config.toml
train_examples = 195000
horizontal_flip = false
hidden_act = "gelu"
fused_qkv = false
Rows from block 5, named by matrix and row number. Each number is 50 + 15 x the weight over its row's rms, rounded and kept within 0 to 99. All counts start at 0. After the name is the row's rms in percent of the matrix's.
# pw1: token mixer expand (model.blocks.5.mixer.pw1.weight, 256x128), inputs 64-127
pw1.18 034:49 71 60 54 52 33 52 20 63 45 63 59 67 61 43 32 72 64 46 53 77 72 45 55 79 80 49 18 45 22 48 37 53 37 62 50 79 44 62 37 50 54 63 55 60 55 25 45 56 16 56 49 33 76 65 46 27 35 47 61 67 65 34 34
pw1.19 063:46 39 46 20 25 33 42 45 66 43 27 54 62 57 29 76 42 49 24 65 35 42 66 50 69 53 42 50 51 14 53 68 84 50 67 66 53 37 55 49 37 30 70 69 27 63 36 34 48 48 63 90 29 70 61 45 72 62 16 36 47 31 48 43
pw1.20 074:39 45 42 66 74 37 58 54 61 36 83 24 21 58 41 58 61 51 47 46 67 30 64 34 70 53 34 32 30 80 56 76 43 49 32 69 50 51 29 23 45 20 38 42 63 52 63 38 48 30 49 62 48 63 42 53 34 51 27 31 51 61 32 59
pw1.21 101:29 44 52 50 63 78 58 41 60 34 46 30 76 37 42 52 51 67 57 33 38 99 73 70 35 32 43 62 53 83 50 49 56 64 42 50 34 46 45 61 52 63 47 43 38 43 31 60 44 66 54 40 43 43 44 56 22 54 47 68 26 31 61 55
pw1.22 125:33 61 48 75 63 51 35 45 71 42 66 67 49 45 49 59 48 65 61 60 62 28 81 46 45 48 41 64 63 52 34 62 41 69 74 67 78 54 22 12 45 49 52 37 65 39 38 36 41 42 46 45 48 61 37 53 23 65 27 58 55 62 32 64
pw1.23 060:69 36 80 31 20 51 33 54 60 41 37 53 33 81 56 20 79 32 71 50 39 66 53 53 35 59 73 54 58 33 76 36 25 44 36 69 51 75 78 55 35 30 52 54 75 50 48 40 37 63 38 47 35 52 77 19 29 59 49 52 47 49 31 74
pw1.24 116:35 88 68 32 59 59 77 56 30 43 33 48 63 76 56 55 14 47 59 55 34 44 51 31 71 57 28 57 36 62 78 52 53 57 34 75 71 56 53 59 44 78 43 55 47 36 51 54 67 41 49 48 67 61 62 76 65 54 43 41 69 36 31 43
pw1.25 138:60 46 39 68 61 42 20 38 73 40 42 48 60 41 66 43 79 62 42 10 40 32 68 53 69 75 40 68 58 58 64 68 36 39 35 57 46 62 62 49 35 56 43 62 49 30 54 54 26 58 54 23 39 42 51 40 47 36 35 81 64 30 64 64
pw1.26 113:78 65 36 48 47 80 56 18 64 47 51 40 60 52 23 83 70 49 41 43 81 84 38 67 39 71 46 30 73 51 46 80 49 38 45 61 45 48 23 47 69 22 54 38 45 52 52 40 70 32 39 45 43 50 58 37 60 67 42 39 45 41 85 25
pw1.27 096:25 57 33 58 21 40 56 44 41 54 46 77 54 45 18 36 79 49 70 51 57 34 55 75 39 33 58 57 62 56 69 33 52 60 47 68 42 57 60 32 52 44 54 43 53 63 58 53 54 59 48 14 43 80 54 58 55 44 42 69 49 49 51 57
pw1.28 127:38 50 51 64 64 27 41 65 32 49 56 37 43 39 46 40 76 73 53 53 68 31 51 58 27 64 50 49 65 56 54 74 31 58 65 61 46 51 18 44 58 54 37 57 62 72 50 35 41 71 34 89 63 49 48 24 54 80 32 61 50 17 34 47
pw1.29 137:41 18 44 35 47 72 31 48 66 58 46 62 30 53 33 42 61 65 76 45 46 68 74 30 64 25 50 50 61 70 67 30 52 37 24 50 56 67 48 54 68 67 25 32 21 31 41 62 34 52 67 53 47 38 60 45 28 70 40 59 51 54 59 33
pw1.30 094:33 61 62 43 85 36 49 34 52 47 72 22 49 21 82 58 48 59 65 31 50 39 55 52 39 52 26 19 68 44 62 35 53 48 53 30 55 50 76 53 62 47 42 61 62 40 57 50 58 28 54 57 49 40 52 37 32 63 31 45 40 61 41 50
pw1.31 104:58 72 51 54 40 36 67 62 69 55 20 58 47 52 40 64 34 33 54 41 73 37 70 58 62 96 47 57 58 43 46 60 59 81 44 72 52 71 34 62 53 68 44 43 62 08 62 51 60 41 37 22 33 41 58 61 79 54 76 50 66 57 33 51
pw1.32 129:24 71 56 47 53 46 69 44 65 44 31 45 49 41 47 61 42 25 46 25 47 49 42 53 62 42 59 75 36 70 73 55 44 35 15 61 72 53 61 73 38 69 46 20 30 73 63 33 33 43 59 40 56 43 59 51 38 37 30 48 39 54 37 36
pw1.33 137:80 88 40 66 65 52 76 51 46 66 30 72 33 42 61 73 65 47 65 32 55 56 48 55 58 55 30 68 63 74 45 46 56 77 65 27 86 61 32 35 59 64 18 54 53 48 43 49 41 66 39 36 25 39 31 34 46 69 64 60 48 44 53 44
pw1.34 064:50 62 20 47 49 67 40 22 31 66 46 46 51 66 39 39 26 18 37 43 61 59 31 51 52 26 39 72 65 39 72 48 44 61 76 59 59 76 46 64 51 72 46 53 56 26 42 62 28 65 57 76 21 37 49 50 47 72 38 57 70 69 63 34
pw1.35 100:39 34 58 32 46 77 74 52 58 78 64 52 67 48 71 50 61 56 47 55 45 30 48 72 63 82 64 63 71 69 38 32 47 62 39 36 38 48 30 75 78 53 43 45 65 52 75 18 44 37 48 47 32 44 40 38 45 50 40 65 67 31 64 63
pw1.36 122:65 39 49 31 35 51 42 42 67 56 34 51 48 32 56 67 57 35 60 53 88 70 53 32 57 85 49 53 89 68 79 56 40 50 62 63 41 36 48 58 78 41 41 40 51 24 53 54 77 44 34 71 44 35 58 37 46 39 41 22 18 32 56 40
pw1.37 092:34 51 54 21 68 45 56 68 40 37 42 43 38 60 39 66 67 54 58 51 67 59 56 52 20 44 42 61 50 54 48 66 42 66 17 43 54 69 46 15 69 58 46 57 43 55 68 42 57 23 19 44 56 38 62 94 59 66 51 57 55 53 72 69
pw1.38 128:34 39 44 41 36 39 65 64 56 60 73 67 30 31 42 84 19 25 61 57 57 29 54 44 44 48 59 43 58 47 39 37 50 65 53 62 45 57 59 41 35 55 75 52 66 02 57 38 44 81 27 48 60 64 50 46 58 87 59 53 36 40 29 69
pw1.39 046:62 59 17 45 31 55 40 53 25 40 56 31 40 45 45 47 40 53 38 38 57 87 60 53 27 60 64 62 38 49 44 70 52 17 59 21 51 53 44 36 58 69 57 78 32 54 37 36 57 42 41 24 66 33 59 42 40 46 30 19 42 63 48 51
pw1.40 106:53 47 07 56 59 51 52 68 58 47 41 49 45 68 42 48 39 48 53 43 51 54 38 45 61 30 12 42 49 27 45 58 73 41 63 65 37 39 42 44 72 31 70 54 52 25 38 34 62 65 78 93 64 69 44 64 62 53 62 55 48 48 46 58
pw1.41 103:34 70 39 32 57 58 48 47 59 34 55 47 87 37 44 72 29 49 76 49 36 26 68 56 38 22 39 56 46 73 50 75 52 63 39 58 29 51 80 83 53 27 43 57 36 33 69 42 36 36 57 45 56 19 62 61 43 61 28 20 49 64 56 43
pw1.42 105:37 18 62 53 56 74 42 76 35 45 75 43 64 36 52 55 74 47 81 40 58 57 15 83 34 30 41 47 52 55 43 57 26 69 40 43 63 62 77 29 60 61 43 33 51 33 31 55 46 35 49 66 19 49 61 42 53 54 36 62 47 51 39 61
pw1.43 130:15 64 51 44 60 62 18 68 55 33 44 50 53 50 52 61 48 40 42 66 28 45 69 40 44 41 53 69 48 79 70 56 53 33 37 46 51 22 61 61 74 43 76 53 61 40 42 84 73 33 82 47 31 35 26 46 61 44 85 63 46 48 54 33
pw1.44 068:60 43 52 40 55 24 43 46 53 89 38 17 49 62 19 44 75 58 35 67 52 34 50 61 54 53 53 48 49 77 50 85 37 07 68 38 42 59 64 61 48 53 62 64 11 41 66 39 64 34 57 36 57 50 44 49 62 45 44 39 62 32 39 74
pw1.45 109:57 37 26 32 78 59 77 54 47 28 57 63 41 72 44 83 60 47 37 46 62 34 57 51 41 32 59 63 32 78 39 18 58 42 32 58 47 63 55 30 56 55 38 16 23 36 49 32 48 60 46 58 58 21 46 46 74 79 40 43 65 41 56 39
pw1.46 068:48 56 69 61 58 58 46 42 71 46 65 21 63 57 36 59 74 70 52 60 37 18 36 20 57 45 32 65 45 66 52 61 59 61 63 38 66 72 50 59 29 77 54 49 70 59 45 31 38 37 46 79 48 39 62 64 43 56 41 48 42 25 62 75
pw1.47 111:48 26 65 68 27 53 99 80 36 58 28 37 64 48 47 32 45 74 24 57 78 72 52 45 50 60 51 59 55 65 61 54 49 43 68 08 51 55 44 46 40 47 38 37 38 26 34 51 58 49 60 50 45 37 50 43 29 56 69 45 56 37 74 57
pw1.48 075:69 55 19 24 63 62 22 44 19 37 73 35 55 39 79 71 22 38 48 38 41 63 47 50 37 55 42 43 21 28 61 59 66 53 61 43 77 56 61 53 43 47 67 27 61 38 31 88 82 43 48 68 34 43 53 37 38 33 48 39 39 39 62 61
pw1.49 083:60 45 50 42 52 39 33 55 35 64 67 64 27 54 66 51 56 42 71 53 74 18 28 65 47 59 57 78 32 47 44 51 47 78 52 48 43 32 49 66 59 60 54 51 60 40 33 37 41 72 23 71 39 65 66 61 39 80 63 20 37 51 16 62
pw1.50 075:36 33 34 45 41 30 56 72 84 22 28 72 40 49 29 71 43 47 30 61 35 55 60 59 49 58 61 63 47 50 66 43 48 45 28 79 50 68 59 47 44 52 44 52 60 60 33 49 49 29 65 68 52 45 57 68 62 47 28 64 32 18 35 74
pw1.51 055:50 52 52 45 68 26 77 76 31 37 49 66 24 68 29 56 41 93 36 44 24 59 42 64 54 48 71 77 61 63 47 54 53 59 36 63 44 40 42 72 48 63 37 35 53 61 65 46 49 47 49 55 32 79 55 53 55 39 45 64 53 24 45 16
pw1.52 044:59 47 55 52 68 51 46 73 41 61 40 54 31 57 56 53 71 24 28 26 50 61 46 27 22 72 53 75 39 58 38 70 47 34 59 61 57 61 31 33 56 65 50 72 59 49 52 67 38 61 42 49 38 64 34 45 33 33 65 41 76 47 57 50
pw1.53 119:32 67 55 65 24 46 46 48 69 53 56 60 52 53 35 65 60 69 59 27 46 74 71 47 72 56 33 47 72 54 64 60 43 07 52 35 49 50 37 41 47 56 64 69 51 31 53 64 26 45 44 33 33 52 49 55 67 44 34 38 63 49 61 75
pw1.54 137:20 45 31 32 49 49 58 81 76 52 54 52 49 40 39 52 63 60 49 63 38 48 57 76 65 54 57 16 51 55 60 38 49 41 60 38 38 26 51 71 41 55 52 61 43 42 47 42 51 53 83 33 25 72 53 34 57 70 34 49 64 38 58 55
pw1.55 110:57 31 60 48 51 43 34 57 33 32 44 76 75 63 44 43 46 76 74 72 46 42 54 49 33 49 60 46 41 30 16 80 51 78 31 28 62 27 19 31 72 37 59 57 59 29 64 55 55 50 53 60 37 50 44 54 75 47 32 32 53 53 54 49
pw1.56 116:66 81 36 31 47 41 52 54 47 55 45 46 56 44 55 57 63 65 64 55 93 49 33 35 31 14 48 58 64 77 72 40 51 46 63 51 62 58 61 53 35 24 42 24 75 32 51 46 66 41 28 41 45 57 41 66 62 52 20 47 27 36 48 29
pw1.57 115:42 61 33 35 26 59 28 39 61 31 53 49 56 70 19 66 71 42 63 42 50 33 38 54 38 49 51 52 32 57 35 54 30 48 28 76 65 64 64 65 29 70 40 26 58 38 54 43 47 59 57 65 57 68 31 58 36 78 35 45 51 11 56 67
pw1.58 110:58 48 28 69 46 69 50 42 38 61 55 47 47 47 61 61 36 64 37 55 47 47 53 65 59 64 42 79 31 74 45 27 33 54 27 66 45 61 36 28 59 57 28 31 42 22 98 56 59 58 57 60 28 55 59 59 65 61 52 72 49 36 45 80
pw1.59 119:46 50 45 38 44 36 47 55 68 40 53 51 77 47 55 48 68 55 57 23 67 43 67 45 72 63 59 98 43 54 55 35 40 64 44 38 70 46 52 43 67 73 43 39 55 20 51 60 59 51 52 33 35 41 63 50 51 64 61 58 50 00 26 71
pw1.60 115:34 42 43 47 43 54 59 55 47 53 31 21 53 37 69 44 47 47 33 61 53 72 43 32 76 31 39 52 62 73 69 37 66 17 46 29 54 51 70 48 28 62 61 65 42 13 46 66 59 69 57 42 47 55 62 63 45 42 70 59 44 55 56 36
pw1.61 114:54 57 74 48 46 64 41 66 33 28 58 51 54 34 38 38 64 50 45 52 60 66 23 44 57 42 21 64 63 54 59 40 64 02 63 42 64 42 85 53 53 54 69 74 35 40 40 49 53 49 42 60 44 30 60 70 58 55 68 40 49 41 36 42
pw1.62 121:42 74 56 40 49 49 53 42 47 56 41 60 61 47 61 51 71 69 44 48 70 62 65 62 61 48 49 62 24 24 54 45 10 11 65 53 56 68 64 41 48 46 28 29 41 27 34 65 43 40 57 43 24 21 57 55 53 23 60 41 46 57 76 57
pw1.63 064:21 62 54 15 66 50 41 55 49 32 64 69 51 67 62 48 60 36 38 61 70 42 75 47 62 54 54 30 63 52 43 74 66 52 73 54 40 69 32 45 61 31 44 61 38 69 33 41 15 49 51 36 16 54 44 54 55 54 69 49 26 63 26 73
pw1.64 096:64 47 86 49 24 51 48 44 41 39 73 40 72 67 51 63 52 54 44 41 51 64 60 50 67 56 43 51 21 65 60 37 65 53 56 60 26 35 36 52 72 48 48 70 42 37 48 48 69 56 51 15 48 66 61 69 54 40 59 53 71 55 59 71
pw1.65 075:54 40 64 64 37 48 55 53 54 50 48 63 84 29 21 58 53 43 63 67 49 70 67 55 41 62 39 59 44 84 41 47 53 22 35 40 40 58 49 59 47 63 26 62 61 54 81 43 79 22 24 74 20 65 72 59 33 48 50 44 71 58 77 40
pw1.66 124:52 69 71 65 65 45 46 31 47 68 34 49 81 26 64 77 28 29 29 57 47 60 50 50 54 30 53 67 40 56 75 50 55 38 38 59 46 48 43 65 69 38 54 35 47 52 61 38 62 47 47 71 34 44 56 87 40 28 40 64 48 23 45 45
pw1.67 024:51 34 78 48 43 52 20 47 48 58 13 52 68 42 58 66 70 41 49 71 64 38 53 18 51 47 46 58 64 63 26 47 40 55 42 48 36 64 60 44 47 47 32 66 78 35 21 39 53 28 42 49 34 42 33 64 20 44 29 36 59 46 37 69
pw1.68 120:56 55 46 50 56 68 66 24 35 67 34 59 49 57 34 84 54 58 48 43 64 29 81 40 34 58 70 86 51 45 24 73 46 70 76 44 32 57 40 50 55 33 40 29 35 50 44 53 56 55 42 53 55 71 40 56 26 66 35 36 44 34 45 71
pw1.69 103:53 52 63 51 23 54 52 51 56 86 46 34 21 25 62 63 14 55 30 63 47 55 44 45 08 47 45 81 60 32 67 69 50 50 46 70 51 60 45 49 37 65 42 63 80 37 51 27 53 75 55 38 73 51 22 30 59 53 54 75 52 42 47 50
pw1.70 076:50 44 45 59 58 45 23 39 62 68 44 53 57 67 46 46 59 45 47 51 47 44 46 41 48 54 55 29 59 63 49 45 31 43 38 56 43 46 37 30 44 88 77 59 82 59 49 41 49 48 37 37 50 34 62 52 33 60 99 22 48 35 26 58
pw1.71 147:36 33 56 53 37 47 73 32 56 21 40 25 36 35 62 61 68 56 47 68 39 44 48 44 41 42 50 42 47 53 46 41 49 56 39 16 63 52 35 14 41 33 45 35 51 38 34 46 70 36 48 50 51 63 57 51 63 73 66 62 69 51 30 45
pw1.72 132:78 23 65 26 49 51 41 45 44 66 70 64 65 67 42 46 46 60 64 47 46 22 49 44 65 53 61 51 58 54 16 38 32 56 59 80 50 50 22 25 50 53 42 45 50 39 28 43 47 84 64 42 60 49 50 61 45 31 69 41 65 46 31 65
pw1.73 073:33 50 51 34 51 42 27 52 39 58 40 52 42 45 45 75 41 68 55 40 47 36 45 56 51 36 49 32 43 57 75 67 38 54 73 54 68 52 49 37 35 33 44 77 57 59 61 59 61 28 30 48 27 51 57 41 45 54 74 64 41 43 80 42
pw1.74 032:31 40 61 44 36 10 50 56 42 30 48 45 40 62 42 49 65 63 73 53 52 53 49 32 71 55 65 45 62 66 20 31 39 66 65 71 64 57 62 35 67 62 60 50 53 36 62 39 49 40 63 25 52 65 42 60 54 52 26 69 17 35 31 53
pw1.75 097:27 42 45 61 65 39 40 42 67 33 48 54 44 62 51 70 47 51 49 67 45 51 30 74 46 59 59 73 54 47 61 52 50 61 65 66 34 50 53 54 39 36 42 46 52 27 49 32 26 31 62 60 49 49 44 33 59 59 27 55 55 45 62 67
pw1.76 053:51 49 62 43 45 45 39 36 17 57 33 95 34 61 33 74 66 50 46 48 48 38 52 47 42 61 53 40 53 32 35 59 46 46 86 42 45 37 64 52 48 60 33 34 49 42 43 52 51 39 58 53 50 61 48 70 63 37 29 33 23 29 21 51
pw1.77 079:75 71 50 71 39 40 00 57 33 30 37 57 53 78 50 56 45 69 53 74 58 55 41 53 50 19 77 36 70 63 54 63 31 51 52 62 32 38 63 51 63 53 41 55 41 44 41 70 60 61 54 72 62 60 31 28 32 33 41 56 44 68 22 49
pw1.78 107:36 53 49 51 32 62 44 53 41 52 51 43 48 51 55 55 55 68 52 35 76 56 35 32 54 40 61 58 60 52 68 21 27 80 65 53 39 33 32 70 39 43 54 65 54 68 35 53 66 39 31 17 22 42 58 50 64 76 78 56 38 54 50 60
pw1.79 121:51 30 48 62 50 75 64 27 62 47 43 48 37 39 47 63 54 51 51 53 64 63 57 41 45 44 24 26 64 46 72 63 51 34 36 42 25 82 69 54 81 43 46 47 59 34 49 32 86 33 32 48 42 24 57 52 54 44 28 58 40 41 59 42
pw1.80 107:59 33 59 73 52 61 79 32 42 42 37 37 62 42 36 51 49 40 60 54 57 31 67 53 34 35 24 62 53 57 33 44 57 64 56 40 51 62 87 52 30 38 11 49 91 33 45 33 33 44 64 44 70 75 47 41 25 48 48 42 43 47 52 38
pw1.81 049:58 53 71 45 50 50 38 65 60 25 38 38 33 01 53 90 35 46 73 49 56 82 48 48 55 49 53 72 35 76 56 46 53 58 55 40 45 60 57 44 27 57 54 47 54 67 43 45 54 64 54 58 27 66 22 51 52 76 31 42 71 56 36 61
pw1.82 113:70 57 44 60 49 56 60 47 82 41 82 47 30 48 42 87 27 54 59 58 64 42 53 74 71 29 45 68 24 47 51 50 23 29 07 75 48 61 61 57 65 35 34 70 62 22 39 28 40 65 50 44 40 52 42 28 54 74 48 50 34 51 43 69
pw1.83 046:70 46 62 76 57 33 59 63 51 30 59 42 61 21 43 60 41 46 63 78 56 44 38 75 42 77 37 49 85 36 28 52 46 63 49 49 45 34 37 71 29 23 33 34 77 39 52 73 67 75 46 22 49 62 26 55 53 85 41 58 44 71 61 60
pw1.84 078:31 41 60 78 41 56 51 56 71 53 64 66 40 53 37 24 53 63 21 39 45 54 42 39 58 40 58 61 69 55 37 76 55 37 64 48 86 55 42 40 40 39 30 35 58 59 34 61 61 50 65 50 55 30 58 65 77 57 42 58 46 57 64 42
pw1.85 109:69 62 44 41 59 72 21 44 48 67 60 56 52 53 24 43 47 42 53 78 74 72 41 51 44 36 35 50 35 38 54 71 50 44 46 61 33 30 44 64 43 50 34 68 37 55 59 42 47 63 39 40 34 38 78 36 77 58 67 68 57 23 40 48
pw1.86 135:59 41 37 60 50 67 60 32 51 66 20 57 23 34 62 59 27 59 51 52 47 68 69 57 52 60 47 72 44 49 67 55 37 46 41 27 64 53 74 37 40 36 35 33 70 46 39 29 54 25 41 42 41 42 61 54 52 67 59 66 39 56 56 43
pw1.87 030:49 72 40 31 69 37 58 40 63 49 08 55 51 54 44 53 65 52 76 71 59 55 47 50 42 47 54 50 42 36 71 38 31 52 81 63 35 43 56 27 47 51 44 59 49 48 80 73 32 46 38 45 26 51 57 49 66 70 10 58 64 37 60 49
pw1.88 124:33 44 56 66 38 57 57 79 40 72 54 50 51 34 39 52 52 37 55 52 66 57 47 73 42 49 55 28 51 55 36 53 37 63 40 68 52 61 58 45 59 45 61 38 50 12 42 49 38 64 38 56 27 74 28 52 29 68 54 82 55 59 45 68
pw1.89 117:40 69 33 53 52 38 52 68 34 51 56 57 41 50 50 75 69 24 62 60 35 28 53 36 59 16 58 39 23 52 39 38 55 81 62 42 27 55 57 72 75 32 35 56 46 45 75 50 11 34 38 61 50 39 70 34 70 38 43 55 55 34 26 58
pw1.90 092:48 59 74 59 70 84 67 63 18 36 75 49 48 24 69 51 28 63 66 43 24 69 42 59 46 48 69 50 41 74 48 40 46 59 55 59 69 48 61 44 75 45 41 50 19 79 33 66 44 48 37 72 46 53 30 32 51 65 59 43 44 30 58 70
pw1.91 125:71 51 30 34 50 49 56 43 56 41 50 34 73 59 43 43 29 41 52 52 36 24 38 63 53 53 62 60 62 76 55 46 75 23 40 25 72 53 91 63 38 46 64 60 47 39 28 64 51 29 30 51 51 59 44 59 36 46 68 41 57 31 30 43
pw1.92 037:48 58 48 64 76 44 34 71 57 41 44 39 55 37 50 29 62 59 46 74 37 31 16 36 35 50 35 41 40 79 79 28 56 73 40 53 53 58 64 21 41 77 38 23 31 54 64 49 46 44 43 42 53 54 57 66 56 60 68 50 58 41 67 46
pw1.93 102:60 56 19 55 49 54 27 66 66 41 78 55 32 38 44 64 54 45 26 27 02 75 34 53 57 57 28 63 68 30 61 54 45 35 60 56 67 55 36 31 39 51 35 32 46 45 44 29 59 55 43 40 70 60 64 52 51 16 38 40 53 38 55 46
pw1.94 095:37 29 46 61 54 64 60 66 41 72 04 59 61 48 45 56 34 48 71 74 56 72 59 64 41 18 75 75 44 35 42 52 51 36 37 63 46 40 66 60 28 37 31 66 36 39 52 53 67 81 04 46 25 35 34 44 44 53 50 56 37 36 64 40
pw1.95 081:35 51 36 07 23 37 46 45 40 57 44 31 51 65 54 54 31 39 74 48 41 66 55 71 45 99 20 56 29 43 40 58 46 33 41 34 59 75 36 50 52 52 57 55 25 48 51 46 50 95 70 45 25 36 54 66 59 59 25 15 54 60 47 51
pw1.96 108:34 60 25 53 45 34 36 64 36 33 66 58 61 57 31 48 65 49 24 55 61 45 45 74 31 59 53 35 66 14 52 67 72 46 73 63 53 56 67 31 63 53 28 54 48 41 69 30 51 61 45 87 29 62 38 60 58 57 54 33 37 48 77 30
pw1.97 122:50 25 58 54 78 59 62 99 78 50 67 50 36 47 57 50 39 36 43 47 73 44 55 27 46 53 64 40 64 24 32 42 69 47 57 38 64 50 49 55 45 42 73 52 19 32 74 35 62 37 51 17 39 29 45 53 40 51 40 44 36 58 67 48
pw1.98 109:18 42 65 42 50 62 71 62 21 55 42 74 55 37 33 65 57 57 43 57 48 48 57 44 74 60 55 59 59 70 67 23 51 43 07 58 56 48 47 57 87 56 31 65 49 21 46 82 50 45 46 50 25 19 52 63 63 46 48 34 28 23 40 57
pw1.99 108:53 73 57 58 64 50 56 52 51 84 28 65 21 07 44 69 64 67 47 35 70 30 85 54 47 50 41 82 38 38 58 56 32 54 38 51 73 64 33 55 37 29 42 59 70 43 53 66 55 61 60 46 30 52 54 59 26 43 49 40 45 66 52 49
pw1.100 097:53 47 40 83 76 64 44 49 42 66 45 49 46 39 58 82 47 39 16 28 47 59 55 59 62 55 22 36 41 49 59 35 58 79 31 40 32 51 57 37 77 44 32 64 38 61 62 56 51 37 59 57 64 28 49 54 47 51 55 65 73 48 25 51
pw1.101 121:74 46 55 32 58 45 59 67 67 81 82 57 33 41 47 32 37 46 63 66 63 31 53 82 67 66 56 73 38 70 52 60 69 52 33 49 32 68 50 36 37 38 67 38 48 52 51 21 61 27 65 51 32 51 47 78 72 65 45 25 33 22 25 65
pw1.102 094:50 73 48 49 33 62 59 36 23 84 63 66 47 32 40 75 30 52 55 72 31 82 52 63 49 44 12 58 57 56 60 49 36 54 63 30 42 34 39 61 62 48 75 71 43 68 45 39 59 35 37 05 28 51 33 59 44 43 41 60 31 41 61 46
pw1.103 077:38 68 38 60 55 44 35 30 73 70 62 43 50 67 32 48 61 77 54 54 43 54 73 61 52 61 47 33 28 36 63 47 72 56 59 39 21 51 38 44 48 46 43 53 32 50 44 33 44 44 78 49 52 54 41 52 63 54 52 52 60 13 45 64
pw1.104 092:36 54 66 63 73 18 37 73 61 48 77 41 32 46 27 26 53 43 43 60 63 56 58 44 30 60 45 62 58 40 58 67 37 57 41 64 39 17 81 56 61 41 54 48 56 56 55 53 43 59 62 55 58 59 58 40 52 61 44 38 69 42 38 48
pw1.105 051:16 64 45 51 51 34 48 37 67 49 41 68 42 76 49 60 85 55 54 50 55 64 40 45 92 40 40 61 56 50 52 28 33 36 38 80 71 59 46 40 73 40 71 43 48 71 52 42 40 48 56 43 39 44 48 58 69 23 61 39 80 66 66 53
pw1.106 145:48 28 34 78 46 52 58 45 55 48 53 39 22 39 48 39 40 65 47 72 72 47 35 49 71 71 42 62 29 36 30 59 21 48 48 75 52 74 57 62 58 32 62 72 53 42 46 38 33 28 43 31 49 62 28 63 39 60 71 46 61 54 69 43
pw1.107 123:63 47 58 48 42 73 37 56 45 57 41 65 39 56 36 42 37 51 32 51 40 49 63 55 50 50 16 72 87 35 57 50 46 37 40 60 44 59 46 15 60 67 59 42 44 51 58 45 64 61 41 68 67 60 43 75 31 34 50 56 51 55 45 58
pw1.108 121:58 42 46 45 51 66 58 61 52 53 62 60 39 43 48 55 49 83 67 36 63 45 67 58 34 53 42 47 59 66 49 67 33 59 26 58 52 72 47 60 33 24 48 34 59 46 47 30 36 49 48 38 55 67 19 45 51 75 30 43 54 34 49 57
pw1.109 113:61 75 73 10 75 43 48 68 63 48 17 37 24 28 29 61 44 42 72 37 36 50 71 58 64 36 32 61 34 56 38 63 76 53 64 49 60 51 67 68 48 46 59 64 35 39 72 55 52 48 59 17 61 39 55 50 32 55 33 31 20 62 45 47
pw1.110 137:48 39 53 47 29 73 45 44 66 70 41 31 56 39 41 53 40 75 34 57 76 27 40 42 50 78 34 44 56 48 42 49 26 37 58 52 71 61 64 25 64 50 40 18 37 63 49 60 19 89 59 45 50 26 54 79 61 68 93 52 69 62 39 46
pw1.111 119:12 29 78 69 35 47 57 57 66 65 57 64 66 55 29 62 30 66 28 16 56 34 35 43 49 83 28 37 53 56 35 52 31 44 45 62 43 55 55 44 63 52 57 57 57 16 38 77 45 62 40 47 47 51 53 61 39 48 83 41 72 56 52 44
pw1.112 088:59 61 40 62 51 73 27 41 52 50 65 71 41 34 50 69 44 17 62 52 37 62 26 52 52 59 38 74 42 60 75 54 46 63 48 62 31 84 42 31 84 37 45 52 41 49 46 51 49 62 37 71 63 60 58 45 49 51 39 27 39 57 33 57
pw1.113 128:35 49 34 32 51 52 67 45 48 75 64 45 53 43 46 54 32 84 21 43 54 74 98 40 53 62 35 65 26 50 37 29 37 51 59 65 60 78 69 49 34 53 38 51 52 45 51 31 48 39 28 26 44 52 72 50 16 38 49 27 25 62 60 60
pw1.114 092:39 36 70 63 52 78 46 31 59 38 61 64 61 40 22 53 43 56 21 54 48 48 55 31 77 58 29 60 49 44 71 51 51 40 92 70 55 57 50 19 31 24 22 64 50 31 43 66 31 49 47 59 23 33 49 24 76 54 54 64 51 42 57 35
pw1.115 118:82 48 48 56 22 38 54 77 47 56 12 36 45 50 27 44 59 58 73 81 59 64 44 61 76 27 39 72 49 35 53 59 40 24 60 44 80 54 41 60 64 61 37 69 48 57 31 31 72 52 28 29 46 58 25 49 28 64 42 42 50 36 58 38
pw1.116 121:55 61 50 41 48 68 43 60 52 49 69 62 56 26 31 44 33 34 56 58 25 38 52 43 36 54 50 40 70 63 43 44 55 39 46 68 57 68 48 37 62 34 50 62 18 33 43 45 43 51 31 79 64 59 56 66 58 64 67 63 42 09 40 56
pw1.117 122:51 36 48 53 14 55 63 45 43 59 27 34 55 27 53 47 46 48 60 35 60 57 46 55 53 45 68 28 38 45 66 42 39 20 40 69 12 54 48 73 52 77 48 52 54 74 34 44 16 26 50 75 60 66 53 53 27 39 29 32 49 59 43 49
pw1.118 093:68 28 52 45 37 61 44 25 55 43 61 33 42 51 53 66 55 86 43 26 55 50 45 43 38 55 37 54 92 54 59 52 56 56 36 57 68 29 81 56 70 38 54 73 49 34 47 59 26 55 52 72 48 49 53 65 37 68 55 60 71 18 57 51
pw1.119 050:68 50 52 45 49 80 52 54 46 43 49 39 58 49 26 80 65 43 83 50 51 62 54 36 46 69 38 47 65 53 23 63 58 39 50 58 13 70 81 42 59 29 58 28 44 36 37 69 35 69 42 59 59 30 37 72 72 19 28 43 46 52 56 34
pw1.120 124:25 47 50 73 54 31 43 46 58 53 35 55 43 32 55 23 44 99 44 43 41 46 41 47 47 61 86 38 01 57 56 36 45 64 47 53 63 53 51 42 76 67 36 48 67 52 24 62 45 31 42 56 30 54 66 27 49 63 57 48 65 57 38 76
pw1.121 045:49 25 60 69 49 49 49 44 42 45 80 66 61 44 77 46 27 50 65 43 34 47 55 53 71 68 36 67 71 33 48 57 80 26 33 18 40 63 38 11 36 44 26 34 42 56 47 49 60 46 58 49 58 32 37 49 59 75 33 64 40 57 72 65
pw1.122 096:49 37 34 43 33 35 62 63 45 58 46 46 55 42 51 73 65 45 56 50 58 64 39 19 64 41 36 82 47 31 37 79 52 64 32 33 42 60 41 47 31 83 47 76 48 56 57 73 50 86 52 30 56 53 46 57 58 45 42 51 83 40 61 42